From a checkpoint of a small multi-label audio tagger: arch ecapa_tdnn.
Rows from block 9 of a small multi-label audio tagger, named by matrix and row number. Each number is 50 + 15 x the weight over its row's rms, rounded and kept within 0 to 99. All counts start at 0.
After each channel's rows are labels from the 100 clips, of 14848, where the channel reaches its highest value: "top examples" is what is common among them. Only what is clearly more common there than usual is listed. The data: short pieces for a synthesised band: melody, chords, bass and drums.
# c30: last pointwise conv (model.blocks.9.c3.0.weight, 256x256x1), inputs 0-127

c30.116:41 55 51 47 33 73 30 64 53 51 52 51 34 53 48 39 55 46 36 55 60 82 59 49 37 47 32 52 81 33 57 29 64 65 56 66 69 43 69 77 63 37 51 63 40 48 43 63 53 59 45 60 51 41 54 65 53 38 42 28 58 62 37 42 51 16 63 36 58 70 85 63 58 51 50 28 50 48 54 86 46 48 44 89 59 49 46 52 53 68 35 65 70 61 59 97 30 62 47 47 28 42 27 53 34 32 44 54 32 63 72 48 67 65 37 46 29 36 48 50 22 66 54 67 44 32 99 54
top examples: crash cymbal; kick; drums; reverberation

c30.240:51 61 59 37 53 47 44 28 31 56 75 97 53 83 69 67 36 62 74 36 69 66 43 31 37 48 44 36 42 56 57 09 69 60 58 30 76 40 75 63 71 49 33 00 76 46 48 37 44 41 52 55 27 36 42 54 35 54 83 57 59 59 56 61 38 65 48 45 44 68 36 33 51 58 34 88 40 57 78 46 46 31 44 39 43 60 55 55 51 37 54 48 50 69 46 29 31 31 34 59 43 56 52 41 92 62 24 52 44 47 31 33 38 30 47 30 69 24 58 53 86 31 45 28 30 55 50 53
top examples: cowbell

c30.234:57 37 37 35 21 71 52 33 66 57 48 56 66 45 62 36 37 76 57 40 38 69 46 40 79 37 68 29 84 71 77 39 68 46 56 63 43 62 69 47 76 01 70 54 60 51 44 46 66 72 47 59 12 38 29 43 64 73 65 40 41 86 20 63 69 69 33 68 69 53 46 58 58 59 41 59 48 48 48 79 36 61 82 33 32 31 59 59 49 50 40 45 63 60 57 51 63 45 78 51 69 74 35 71 78 40 52 40 49 36 44 70 20 44 49 42 62 64 51 61 85 56 56 34 49 63 42 66
top examples: white noise; cowbell

c30.239:61 50 49 53 54 32 49 38 53 49 49 52 78 31 69 26 50 35 60 50 49 56 49 37 66 76 51 83 56 52 39 60 35 48 63 28 25 39 59 99 41 51 52 64 43 46 47 48 69 52 73 32 39 47 48 58 45 71 40 58 43 44 43 19 61 51 40 46 28 70 38 69 36 35 65 52 43 58 51 91 57 70 36 65 47 39 54 34 62 62 37 70 39 25 99 93 30 45 63 48 34 58 25 55 46 30 42 38 54 43 80 77 52 48 57 48 43 44 40 47 56 56 74 79 59 65 93 56
top examples: kick; drums; crash cymbal; rimshot

c30.213:23 45 70 63 56 56 32 49 55 40 63 50 50 29 78 60 31 82 49 63 27 59 53 24 48 70 66 75 51 54 58 76 52 72 56 42 65 26 79 49 71 50 26 50 99 35 51 69 75 51 61 30 31 48 55 45 50 49 31 53 64 47 42 57 39 61 66 71 51 48 31 42 43 64 46 50 55 64 52 64 47 49 75 39 58 50 48 50 34 44 44 79 34 58 60 44 36 19 45 52 52 59 72 46 28 45 33 46 43 74 59 41 39 44 53 38 62 54 35 48 78 32 57 59 43 72 78 46
top examples: organ-like; harpsichord-like

c30.244:38 47 64 67 45 59 43 58 57 67 38 74 36 55 58 33 70 35 49 67 59 56 50 33 39 55 60 60 60 63 38 33 24 57 50 58 56 48 56 31 41 61 62 51 61 51 40 34 28 64 28 49 87 46 28 62 43 81 77 25 44 36 81 31 47 63 48 42 38 43 47 43 57 63 62 52 62 50 42 53 37 54 71 78 38 38 58 54 62 60 61 45 51 35 29 39 39 48 36 39 42 63 38 42 55 33 46 47 49 52 55 66 27 65 47 45 48 57 37 57 53 31 39 31 47 59 41 85
top examples: vibraphone-like; clap; square lead

c30.44:47 62 74 40 36 47 57 35 60 21 52 52 44 34 41 68 38 73 37 58 85 26 53 56 21 45 80 55 65 71 26 34 33 07 92 69 36 43 36 47 61 67 51 51 61 62 74 46 84 52 08 48 72 64 53 58 48 51 39 38 39 29 77 60 48 03 46 27 41 39 52 35 55 74 78 64 41 52 42 58 64 68 21 52 39 32 34 51 35 28 48 54 49 28 41 58 66 41 54 60 58 46 59 58 54 62 44 56 39 52 52 56 57 50 58 59 74 30 51 53 43 61 54 46 28 24 50 55
top examples: marimba-like; bowed string-like; melody instrument: marimba-like

c30.67:54 65 51 54 76 32 48 58 64 50 75 53 48 36 77 27 55 78 37 74 49 37 43 41 72 61 26 50 68 41 39 35 38 86 47 53 41 55 33 63 64 16 53 39 58 47 57 33 76 56 49 43 46 20 57 45 81 53 85 36 71 57 50 43 38 60 36 65 19 39 34 47 35 31 61 61 65 70 41 63 67 55 62 55 60 25 49 35 57 46 60 62 83 24 58 37 49 44 54 54 51 52 46 52 22 46 30 63 31 48 52 17 42 64 41 28 70 44 44 48 63 71 53 50 50 77 57 61
top examples: reverberation; text has "reverberant"; text has "room"; ride cymbal

c30.173:42 49 70 48 28 51 47 43 53 32 58 56 43 46 61 53 46 89 60 65 80 43 61 50 73 63 52 42 36 47 38 78 51 60 46 42 68 59 71 62 58 49 51 64 70 43 54 28 40 48 54 56 59 27 41 30 53 56 24 38 57 63 57 54 47 48 44 49 71 52 65 50 38 48 40 43 26 55 71 39 32 51 38 70 25 73 58 48 57 51 47 31 53 66 32 40 19 44 43 64 55 59 27 55 42 44 80 60 80 58 41 26 41 66 67 47 29 66 49 68 63 70 49 37 38 56 26 78
top examples: marimba-like; melody instrument: marimba-like

c30.54:65 54 58 64 48 57 47 35 66 43 80 60 66 58 59 48 43 52 63 56 42 48 42 42 34 39 62 64 49 58 61 34 54 60 85 59 53 64 36 61 58 42 51 45 42 60 68 47 29 52 66 19 51 62 52 54 25 49 40 48 48 40 45 80 59 33 50 32 60 48 47 38 35 99 56 59 51 71 49 59 52 57 37 76 46 45 41 62 51 58 96 41 39 40 97 59 56 34 37 71 63 69 49 43 74 36 48 45 62 49 81 76 39 49 55 70 61 30 46 58 52 49 38 61 37 43 31 43
top examples: white noise; clipping; text has "clipped"; muffled (low-pass)

c30.90:31 40 66 63 46 33 36 61 18 49 77 65 60 36 98 39 32 65 38 31 48 51 47 39 69 70 50 35 65 61 51 54 41 51 27 52 21 52 42 62 54 07 41 52 51 36 50 36 45 48 48 37 68 08 23 35 33 63 99 49 22 71 45 60 27 57 35 44 23 50 53 44 57 54 78 74 30 58 56 57 47 54 31 72 59 41 78 68 41 39 40 61 52 56 63 67 40 46 34 51 27 63 40 44 19 25 27 50 37 49 58 49 30 52 48 47 56 36 49 41 92 47 57 70 64 72 76 55
top examples: crash cymbal; muffled (low-pass); pink noise

c30.70:58 43 32 64 11 66 52 54 41 67 66 53 50 53 57 57 37 67 58 67 37 52 43 11 41 32 37 45 39 61 48 37 56 66 41 54 47 62 61 82 59 23 41 28 40 62 63 33 62 56 38 33 36 39 58 63 62 51 57 38 57 41 30 56 55 45 42 44 59 83 71 62 49 52 68 70 44 51 61 68 64 46 22 91 41 51 43 57 37 57 67 36 40 50 58 86 50 65 63 60 37 31 49 35 44 67 58 62 61 38 70 55 60 39 38 48 50 51 66 65 38 40 51 70 25 42 68 25
top examples: crash cymbal; kick; drums; rimshot

c30.151:56 57 40 61 57 50 62 76 32 88 31 52 42 37 52 60 45 59 47 18 51 59 41 73 56 96 74 53 52 53 57 51 37 43 74 37 35 43 53 57 54 25 36 67 53 60 59 40 57 80 56 41 45 50 31 62 75 72 31 53 29 65 33 61 59 47 76 35 63 34 46 68 60 69 62 62 56 83 43 76 31 37 23 71 63 52 53 79 44 40 81 64 57 42 57 72 53 56 16 67 43 43 53 48 37 56 40 01 26 62 65 73 40 68 48 43 44 52 63 70 74 43 47 60 59 38 68 20
top examples: white noise; crash cymbal; muffled (low-pass)

c30.249:24 66 41 54 56 74 42 24 57 57 94 96 78 49 26 44 35 62 43 55 35 30 59 37 20 47 39 39 28 56 47 51 38 39 66 37 76 48 99 52 51 55 50 57 89 48 51 56 40 57 65 46 37 48 48 53 58 42 50 58 54 45 52 63 27 23 51 63 44 45 38 64 48 65 50 53 46 81 59 22 60 63 32 54 60 58 57 27 55 53 30 54 35 62 59 57 34 43 40 54 36 46 31 37 37 39 62 38 45 59 60 37 40 34 57 34 29 64 35 51 58 48 46 50 69 61 56 30
top examples: organ-like

c30.139:52 78 49 66 38 50 82 17 54 42 90 27 34 55 65 57 55 63 26 26 58 39 54 42 24 55 64 40 60 56 49 52 47 42 79 55 37 46 39 68 57 44 32 45 50 65 29 35 62 39 60 43 37 59 46 65 82 64 45 64 51 64 23 76 82 44 60 67 54 49 57 74 61 47 69 54 77 97 28 82 28 51 35 62 48 30 49 29 39 60 55 57 56 31 72 48 43 69 42 41 58 50 16 42 42 48 42 47 37 35 69 16 74 32 48 47 69 64 60 74 65 61 67 59 45 52 46 37
top examples: white noise

c30.251:44 73 51 25 39 62 61 57 62 38 61 45 12 49 22 20 49 29 48 25 66 99 35 74 53 35 64 30 71 59 94 56 53 58 44 40 65 63 51 42 71 53 44 62 36 41 60 53 48 41 53 18 64 64 64 52 38 96 75 15 52 99 58 49 36 44 29 44 74 38 53 79 48 48 53 27 56 54 52 40 43 43 21 69 47 19 40 31 31 51 58 52 44 37 28 54 51 46 48 81 45 41 46 79 45 30 28 45 52 40 43 36 54 65 64 15 50 53 47 46 54 40 50 36 36 45 50 65
top examples: reverberation; text has "room"; text has "reverberant"; rumble

c30.82:22 46 53 47 45 30 37 31 60 45 72 52 64 33 17 52 60 26 52 75 55 35 56 85 48 40 32 40 31 71 27 34 59 39 72 49 67 55 44 68 51 66 58 46 22 66 27 56 16 30 52 42 77 54 81 63 41 64 48 62 60 32 35 56 37 41 82 50 41 51 51 58 58 63 70 42 48 45 40 45 45 61 35 70 62 22 63 60 33 47 28 44 53 25 76 55 50 51 34 53 59 46 52 40 48 59 38 59 54 59 50 70 66 62 20 64 37 52 65 40 42 27 32 56 71 39 48 32
top examples: white noise; muffled (low-pass); low tom

c30.169:90 71 56 57 81 65 49 49 40 70 41 66 50 47 63 26 61 74 62 37 55 58 33 66 60 34 51 71 35 44 47 58 50 55 74 54 39 42 47 33 42 51 56 68 21 59 31 37 44 70 78 60 40 54 43 73 98 36 29 57 54 59 41 31 52 48 36 35 49 42 47 40 48 39 61 66 57 62 75 48 51 60 28 42 38 23 49 61 52 60 33 43 49 45 58 61 45 12 20 42 32 48 72 56 69 59 49 64 87 38 66 75 45 64 58 58 50 31 49 61 52 43 59 37 44 33 46 47
top examples: cowbell

c30.115:32 53 55 42 83 66 61 33 78 46 62 55 64 73 40 62 89 21 34 41 51 66 75 53 51 25 56 25 60 75 53 70 65 59 57 84 30 86 46 99 65 50 35 60 13 61 34 47 63 55 44 57 27 45 37 46 66 73 64 27 31 51 16 58 47 45 39 43 60 30 61 70 46 39 64 35 35 54 28 55 52 54 48 69 55 40 60 56 57 52 58 54 65 45 63 26 81 61 27 32 50 45 41 63 39 41 49 38 63 44 41 48 29 40 41 64 53 45 34 26 65 65 38 43 65 58 43 46
top examples: reverberation; vibraphone-like; white noise

c30.11:28 53 35 41 48 27 70 81 82 30 57 41 41 58 29 42 61 37 62 43 32 56 32 76 42 48 44 79 71 77 47 62 65 40 49 51 64 71 59 34 95 39 52 48 59 30 52 45 32 26 49 64 37 45 55 68 25 75 93 33 59 51 70 22 38 72 45 51 14 52 56 50 38 53 31 28 47 56 58 52 64 36 57 34 48 35 49 33 49 45 35 53 33 35 69 53 41 53 47 70 52 59 51 66 25 66 48 51 65 48 54 54 50 74 77 41 46 38 43 51 55 50 54 47 48 44 57 70
top examples: reverberation; text has "room"; text has "reverberant"

c30.0:34 35 55 35 79 30 76 63 52 61 58 76 32 71 57 30 33 42 80 33 62 62 23 52 55 34 51 41 48 59 67 59 50 40 71 76 26 82 52 52 54 93 50 70 47 54 60 41 72 65 48 35 39 56 33 51 30 51 50 51 39 53 59 45 54 17 46 54 43 28 42 63 57 80 52 62 36 70 42 66 44 84 55 49 44 63 53 34 35 59 99 45 38 50 72 43 80 56 52 57 33 56 51 82 69 35 46 10 49 40 37 44 30 49 61 57 62 36 69 48 61 74 44 42 30 63 46 60
top examples: reverberation; text has "room"; text has "reverberant"; bass guitar-like

c30.150:51 65 18 66 55 50 46 38 41 56 42 54 55 55 49 53 51 36 45 33 56 53 44 56 39 39 31 68 40 58 51 68 71 73 43 39 68 34 57 64 53 58 53 47 35 33 44 54 26 45 48 77 69 84 65 84 41 41 25 41 66 55 42 46 42 50 45 28 69 92 51 45 70 59 34 26 42 27 35 45 32 52 52 68 39 58 58 54 46 63 56 46 69 63 55 95 53 63 57 34 63 40 29 58 48 20 44 45 32 61 69 52 47 48 54 46 26 42 33 47 56 51 54 72 67 67 64 62
top examples: crash cymbal; reverberation; saw pad; rimshot

c30.10:39 66 52 42 62 49 33 37 65 43 47 51 34 68 40 28 61 42 70 36 63 65 36 24 35 47 44 38 65 50 83 54 42 41 46 64 43 53 58 69 70 75 40 37 44 41 39 38 58 52 60 34 45 50 48 50 56 51 47 67 34 46 23 46 52 34 42 13 34 73 28 55 31 32 50 30 39 65 49 43 44 43 54 72 45 42 55 48 24 57 32 43 63 54 38 93 56 52 41 45 41 61 61 68 44 53 58 49 31 57 67 58 37 53 48 26 43 27 60 52 60 53 32 78 67 56 79 36
top examples: crash cymbal; kick; drums; reverberation

c30.238:60 48 62 76 81 37 41 41 73 48 78 66 82 36 53 45 33 70 36 31 70 38 49 65 53 64 49 39 64 73 28 57 52 44 50 67 49 87 53 74 59 36 43 60 40 76 47 42 43 41 29 55 31 63 43 34 53 57 46 55 24 64 29 67 45 35 36 42 57 41 25 44 27 51 37 35 52 52 60 40 28 33 51 50 44 30 51 53 55 40 36 54 61 41 43 38 16 30 19 26 55 31 57 31 66 29 42 35 61 27 51 70 19 45 16 50 27 53 32 26 33 49 33 57 50 39 49 53
top examples: white noise; muffled (low-pass)

c30.102:51 66 48 79 52 72 47 37 59 45 96 90 43 51 50 40 27 64 58 50 38 50 59 36 12 33 56 17 40 62 59 46 34 52 44 34 57 65 85 44 71 64 38 55 79 35 26 49 61 59 67 28 39 77 24 31 61 36 54 77 31 50 76 67 27 39 51 61 61 41 36 60 50 60 35 35 28 71 37 29 39 57 32 66 42 73 36 32 47 48 23 37 52 40 34 51 25 21 47 66 53 55 42 24 42 48 18 59 47 44 44 37 48 55 43 35 09 64 53 32 41 49 24 47 43 49 37 32
top examples: organ-like

c30.114:38 35 47 47 45 59 53 35 51 59 54 55 62 50 30 36 77 30 49 62 40 47 86 45 30 38 71 70 31 96 44 47 23 82 81 68 75 44 67 78 41 65 42 30 77 46 75 32 38 27 42 47 69 72 75 49 57 49 51 42 76 51 71 37 65 70 20 52 40 55 35 40 41 68 51 34 54 41 43 24 72 57 49 52 59 39 52 34 46 73 24 30 26 53 63 56 52 46 44 36 53 64 52 39 45 18 60 46 76 31 58 61 56 48 60 25 35 46 25 52 42 61 48 71 20 52 44 24
top examples: vibraphone-like; organ-like; melody instrument: vibraphone-like

c30.104:50 26 38 33 40 26 62 40 61 47 56 62 78 62 64 46 40 50 39 39 47 55 44 60 58 58 41 43 47 76 51 50 76 45 63 54 36 48 67 40 72 59 89 25 46 53 32 48 36 32 67 72 33 66 58 49 43 69 45 81 61 52 39 49 58 69 60 61 40 66 37 64 61 46 58 47 44 57 50 41 39 65 64 29 46 35 72 40 57 62 59 52 52 53 55 56 50 55 47 52 62 69 43 29 46 45 37 57 35 37 57 37 53 28 37 46 36 33 78 32 66 20 30 60 72 73 37 57
top examples: closed hi-hat; saxophone-like; white noise

c30.174:53 76 33 87 99 42 58 37 43 54 73 48 64 45 60 46 67 50 48 63 47 24 29 38 50 14 25 30 56 42 61 50 57 51 42 46 30 35 43 99 52 68 66 33 45 56 43 39 65 54 53 52 49 61 72 50 77 68 35 62 48 60 29 74 76 32 36 58 55 76 52 54 46 57 55 22 40 53 26 62 28 60 45 74 35 54 57 28 34 72 72 42 45 58 58 86 48 63 49 39 46 39 19 21 56 52 62 52 38 36 83 42 49 53 22 66 45 47 62 71 44 46 45 66 40 56 72 33
top examples: kick; drums; crash cymbal; white noise

c30.204:51 42 59 47 60 61 40 67 81 49 17 33 73 66 30 56 38 66 66 53 33 60 40 57 54 42 22 48 67 81 36 83 66 33 44 52 32 58 62 22 48 50 68 65 88 53 49 65 52 25 42 46 42 49 69 41 52 62 82 45 69 47 59 33 58 80 61 52 05 53 70 31 61 65 54 34 70 18 79 39 53 61 51 45 65 20 75 62 46 29 59 60 55 59 49 53 53 49 47 25 68 61 35 56 29 30 42 62 34 57 50 22 48 73 54 34 36 35 36 49 53 29 57 48 43 68 59 69
top examples: reverberation; organ-like; pink noise

c30.72:41 48 37 65 62 83 35 34 46 46 54 76 60 64 55 36 52 88 31 31 38 60 42 55 25 52 53 50 37 40 69 59 24 51 69 46 42 47 91 76 50 34 51 71 90 26 09 47 44 63 41 48 66 46 53 62 40 60 37 34 74 63 45 42 61 56 42 54 28 41 49 65 34 43 63 36 47 71 56 40 62 73 73 32 45 48 42 42 43 69 45 27 79 55 21 54 77 10 65 39 44 46 26 40 63 17 37 48 52 21 62 27 30 56 52 53 11 76 46 39 51 63 60 58 40 49 32 53
top examples: organ-like; bowed string-like

c30.40:41 54 79 54 28 59 38 74 51 52 50 56 38 18 50 41 37 43 35 80 66 62 52 82 71 47 47 06 62 50 61 69 52 40 29 78 21 75 68 38 63 35 43 70 49 45 55 99 67 44 54 53 36 47 28 28 10 69 79 58 15 55 73 30 30 38 24 56 29 65 16 46 50 53 56 52 53 28 65 40 51 61 73 69 45 23 53 16 62 39 35 65 82 42 60 62 50 67 49 47 49 66 49 47 40 32 20 37 56 64 61 70 55 51 24 42 73 47 43 45 71 57 52 57 64 70 74 45
top examples: crash cymbal; reverberation; text has "reverberant"; text has "room"

c30.144:38 32 48 43 44 65 54 38 33 54 47 49 47 65 49 37 43 34 71 32 61 61 58 43 35 48 28 51 44 51 45 67 56 63 32 53 70 51 57 48 42 48 48 39 61 39 31 57 63 33 35 40 47 53 68 43 32 26 61 39 68 36 41 59 52 97 34 41 44 61 63 39 75 50 51 32 63 47 65 45 69 33 35 51 51 28 82 50 30 41 29 42 42 72 25 38 51 46 36 50 07 88 80 39 40 49 17 58 38 38 24 25 59 27 40 22 27 60 59 43 63 14 55 35 59 66 36 54
top examples: closed hi-hat; marimba-like

c30.46:44 54 70 64 46 45 31 42 57 72 41 23 26 54 41 49 47 40 40 39 62 54 36 54 55 45 65 45 48 68 62 32 33 60 44 64 64 58 65 37 60 32 51 48 56 62 38 74 45 75 53 38 42 56 38 26 26 64 74 57 39 52 48 50 75 48 48 93 37 60 45 62 48 33 76 47 72 63 75 41 40 65 57 69 44 16 42 34 47 70 46 39 65 57 44 52 45 68 46 43 45 43 57 44 32 67 45 35 46 23 42 63 58 61 32 33 71 74 76 53 63 53 54 53 64 53 32 52
top examples: plucked string-like; rumble

c30.74:64 43 38 48 12 25 69 48 44 52 76 48 68 47 63 49 33 67 54 60 57 60 46 22 50 63 78 88 56 61 51 36 34 83 53 33 55 22 34 62 38 16 54 51 56 73 43 33 74 57 33 21 32 17 40 56 48 61 74 48 33 48 42 61 46 59 49 49 53 35 28 50 40 50 43 55 60 58 09 73 27 48 38 58 52 33 40 47 23 28 56 64 39 28 63 22 61 40 66 73 47 26 49 55 58 45 16 98 51 50 44 56 43 84 49 39 62 34 48 35 57 34 64 67 15 38 54 29
top examples: white noise; harpsichord-like; rumble

c30.145:67 26 44 51 61 17 59 48 21 60 47 37 63 49 52 58 62 35 33 45 78 42 41 54 85 45 37 50 36 36 61 66 37 65 53 37 36 13 49 32 51 46 48 26 26 38 56 86 46 63 52 59 71 54 53 70 24 62 54 58 60 48 85 50 69 45 41 62 49 41 44 76 34 48 22 35 70 55 40 31 37 43 51 54 34 29 33 61 44 54 72 38 57 52 53 62 66 40 62 31 59 25 47 42 46 61 28 58 46 31 65 78 36 30 38 43 37 70 41 58 51 55 57 56 50 48 48 46
top examples: plucked string-like; melody instrument: plucked string-like

c30.233:45 50 20 38 41 63 20 58 38 63 45 42 45 41 48 51 47 50 59 31 56 81 36 66 61 50 29 33 64 56 49 45 51 56 42 23 49 30 56 32 46 52 42 53 61 56 33 53 38 50 44 65 43 61 54 42 58 25 59 63 52 58 70 49 45 42 48 47 72 43 85 50 96 66 45 38 45 29 71 46 43 52 45 47 53 45 91 39 32 34 35 54 61 96 41 65 55 76 46 23 39 84 84 60 48 53 53 69 25 37 51 04 68 42 44 37 59 59 57 33 86 23 42 50 66 73 43 44
top examples: closed hi-hat; kick; drums; snare

c30.108:35 48 51 56 99 43 85 46 70 45 66 35 77 61 61 57 23 49 42 42 50 59 38 23 59 58 67 55 65 40 60 56 36 17 53 36 52 46 56 89 60 52 50 33 50 54 33 58 37 50 37 43 21 39 57 59 74 60 49 52 61 60 36 84 64 46 58 69 33 37 55 74 23 61 37 51 77 88 72 81 42 47 70 41 44 39 17 52 34 65 56 53 36 35 67 36 71 35 56 64 70 31 55 46 59 38 36 61 41 43 55 63 40 46 36 36 44 47 68 44 57 37 52 66 33 70 34 45
top examples: plucked string-like; ride cymbal; white noise

c30.190:63 57 63 44 66 51 36 54 61 64 52 71 66 73 62 91 66 55 47 72 41 38 92 54 52 33 37 31 60 40 27 52 70 36 48 49 57 66 51 31 48 60 54 61 34 39 48 60 34 53 61 76 42 65 51 47 50 72 39 54 46 38 43 50 44 40 62 41 59 53 50 41 65 61 64 26 35 47 44 52 51 50 76 33 49 42 56 41 78 64 41 49 39 72 61 62 59 70 48 34 49 59 46 63 71 58 49 53 37 46 52 68 54 40 51 75 50 60 68 53 58 77 36 39 71 46 50 42
top examples: vibraphone-like; melody instrument: vibraphone-like

c30.105:60 49 56 32 37 64 51 45 79 64 49 64 62 45 49 41 49 46 86 71 27 41 50 74 52 50 43 40 35 46 35 23 54 63 98 41 73 38 50 49 41 55 46 57 69 59 38 88 45 53 62 39 47 77 64 56 28 40 29 49 46 46 39 40 32 48 51 43 71 42 55 26 39 55 55 86 38 39 67 40 12 48 60 38 35 58 51 35 49 44 34 47 66 60 48 52 15 24 43 67 57 74 69 56 99 45 61 48 61 69 48 53 29 59 86 46 51 17 62 69 38 46 50 45 49 36 50 53
top examples: cowbell; drums; kick; open hi-hat

c30.123:42 46 39 38 45 22 42 54 23 50 29 79 74 52 38 50 67 68 61 53 52 79 82 29 81 40 40 67 33 72 51 44 19 82 34 40 46 60 42 54 25 48 63 52 42 41 33 57 32 43 28 31 37 26 72 71 47 71 61 64 61 63 27 41 51 57 64 48 48 64 37 46 54 39 67 63 57 36 36 45 47 57 35 63 36 55 43 42 25 37 60 40 44 29 54 49 38 28 42 52 31 28 54 38 56 80 41 26 66 40 44 49 49 49 45 22 33 51 58 56 36 45 44 60 34 50 41 47
top examples: vibraphone-like; bowed string-like

c30.202:65 59 42 84 31 59 37 44 46 49 65 33 58 43 48 39 56 48 57 98 45 46 42 73 69 29 28 22 63 43 41 62 31 54 69 56 52 49 26 82 37 66 55 79 40 68 57 37 73 57 49 41 80 45 39 36 60 64 55 42 50 51 31 69 45 26 75 72 26 43 66 66 46 60 40 64 58 47 60 53 46 49 29 74 73 47 62 59 43 46 09 55 60 40 62 45 39 51 40 54 59 78 79 33 50 81 36 61 61 65 53 65 61 68 46 65 50 59 48 53 22 32 55 52 64 44 39 38
top examples: reverberation; white noise; clarinet-like

c30.118:49 53 31 27 32 63 55 46 62 36 19 46 22 72 42 81 48 39 51 26 85 48 55 44 43 33 59 71 42 57 48 51 59 43 47 29 57 54 42 87 61 46 44 37 28 44 35 74 58 50 36 49 48 55 54 47 71 55 39 37 40 40 51 49 45 32 52 31 76 85 65 66 59 60 61 14 36 52 39 67 69 31 37 62 48 54 44 41 41 56 49 45 54 60 58 99 72 62 58 59 53 46 28 76 52 42 70 47 38 61 68 44 48 57 91 33 49 36 52 56 50 61 47 49 52 32 75 52
top examples: crash cymbal; kick; drums; reverberation

c30.131:66 36 46 48 34 55 44 59 41 48 33 74 51 52 79 58 57 50 68 40 61 82 46 50 19 43 70 44 62 38 61 45 53 40 69 37 14 69 42 89 48 47 61 72 57 53 38 49 72 60 52 36 59 49 45 30 54 66 29 49 36 68 59 10 36 61 47 21 43 76 44 52 46 38 65 81 26 41 59 69 45 38 44 57 42 48 39 49 53 31 34 54 56 52 51 89 48 41 46 43 44 32 59 65 92 37 58 52 60 39 51 45 47 37 57 46 40 23 48 14 52 51 58 75 67 38 62 59
top examples: kick; drums; crash cymbal; cowbell

c30.127:25 31 31 54 27 57 61 57 38 34 64 78 63 58 32 44 29 63 61 73 47 22 66 42 41 46 66 48 41 80 47 87 56 59 32 59 93 53 99 19 66 53 79 62 77 30 16 34 35 48 61 48 46 60 49 59 37 59 51 80 36 41 34 73 59 47 71 49 38 42 19 83 64 56 52 41 47 54 27 46 24 67 63 34 47 34 53 45 50 47 31 40 57 52 47 65 37 56 53 36 43 26 25 42 35 59 51 27 40 43 68 54 45 64 40 59 30 72 65 47 58 53 52 41 58 55 35 45
top examples: organ-like

c30.93:52 30 60 69 91 56 63 65 50 56 54 44 48 61 61 34 21 41 62 32 58 36 37 19 53 57 70 59 47 28 60 60 18 56 06 49 64 38 51 55 55 34 59 55 65 54 37 47 51 40 56 21 38 35 35 40 87 19 42 73 34 44 24 50 52 57 70 49 32 42 53 60 53 62 25 38 58 48 27 67 22 31 71 58 60 46 28 99 58 47 50 31 35 45 62 36 27 25 45 42 21 36 59 24 35 53 36 35 34 47 41 99 59 66 24 45 31 42 63 73 36 39 57 19 39 44 50 37
top examples: kick; drums; shaker; clap

c30.189:51 54 65 46 46 50 19 75 47 57 71 65 31 60 73 28 50 55 26 27 34 84 38 50 50 59 46 24 65 59 99 59 31 62 72 18 45 40 68 55 49 71 39 76 69 45 33 45 54 63 37 24 32 45 64 55 58 76 66 65 66 99 49 57 57 40 45 71 69 42 25 74 61 58 61 47 45 63 46 54 29 63 54 39 57 39 31 50 16 74 49 49 52 36 58 45 56 36 54 58 27 34 53 63 38 37 26 35 26 40 48 62 43 51 43 25 55 76 44 46 70 45 35 40 08 74 40 35
top examples: organ-like; muffled (low-pass); bowed string-like

c30.172:56 42 18 51 18 50 97 35 52 48 44 78 43 63 63 34 35 45 86 77 46 47 51 47 33 52 51 32 44 59 60 59 77 49 99 47 53 71 53 39 61 46 49 54 63 63 24 40 17 32 58 55 35 47 51 40 45 81 47 46 51 42 34 33 53 57 40 48 41 39 25 83 58 45 57 50 76 61 52 41 45 46 68 56 62 30 59 40 70 42 45 58 65 42 62 62 39 48 55 43 68 60 52 65 65 52 31 78 61 49 71 34 49 32 50 63 57 50 42 57 60 80 42 57 56 32 45 66
top examples: cowbell; open hi-hat

c30.109:92 29 53 61 41 37 32 53 28 65 60 51 57 62 44 36 64 33 26 69 48 43 51 52 53 54 52 54 35 46 42 32 27 46 56 63 50 24 43 37 60 58 47 16 41 37 60 61 57 27 63 40 47 72 35 75 32 34 42 78 33 41 61 61 73 58 46 51 30 45 62 20 34 77 19 42 51 52 31 28 40 26 48 43 44 36 44 54 49 53 72 40 41 48 50 40 45 53 22 36 59 60 38 38 55 55 63 37 36 32 50 59 38 32 42 58 41 49 42 38 40 53 49 38 57 42 51 41
top examples: plucked string-like; snare; open hi-hat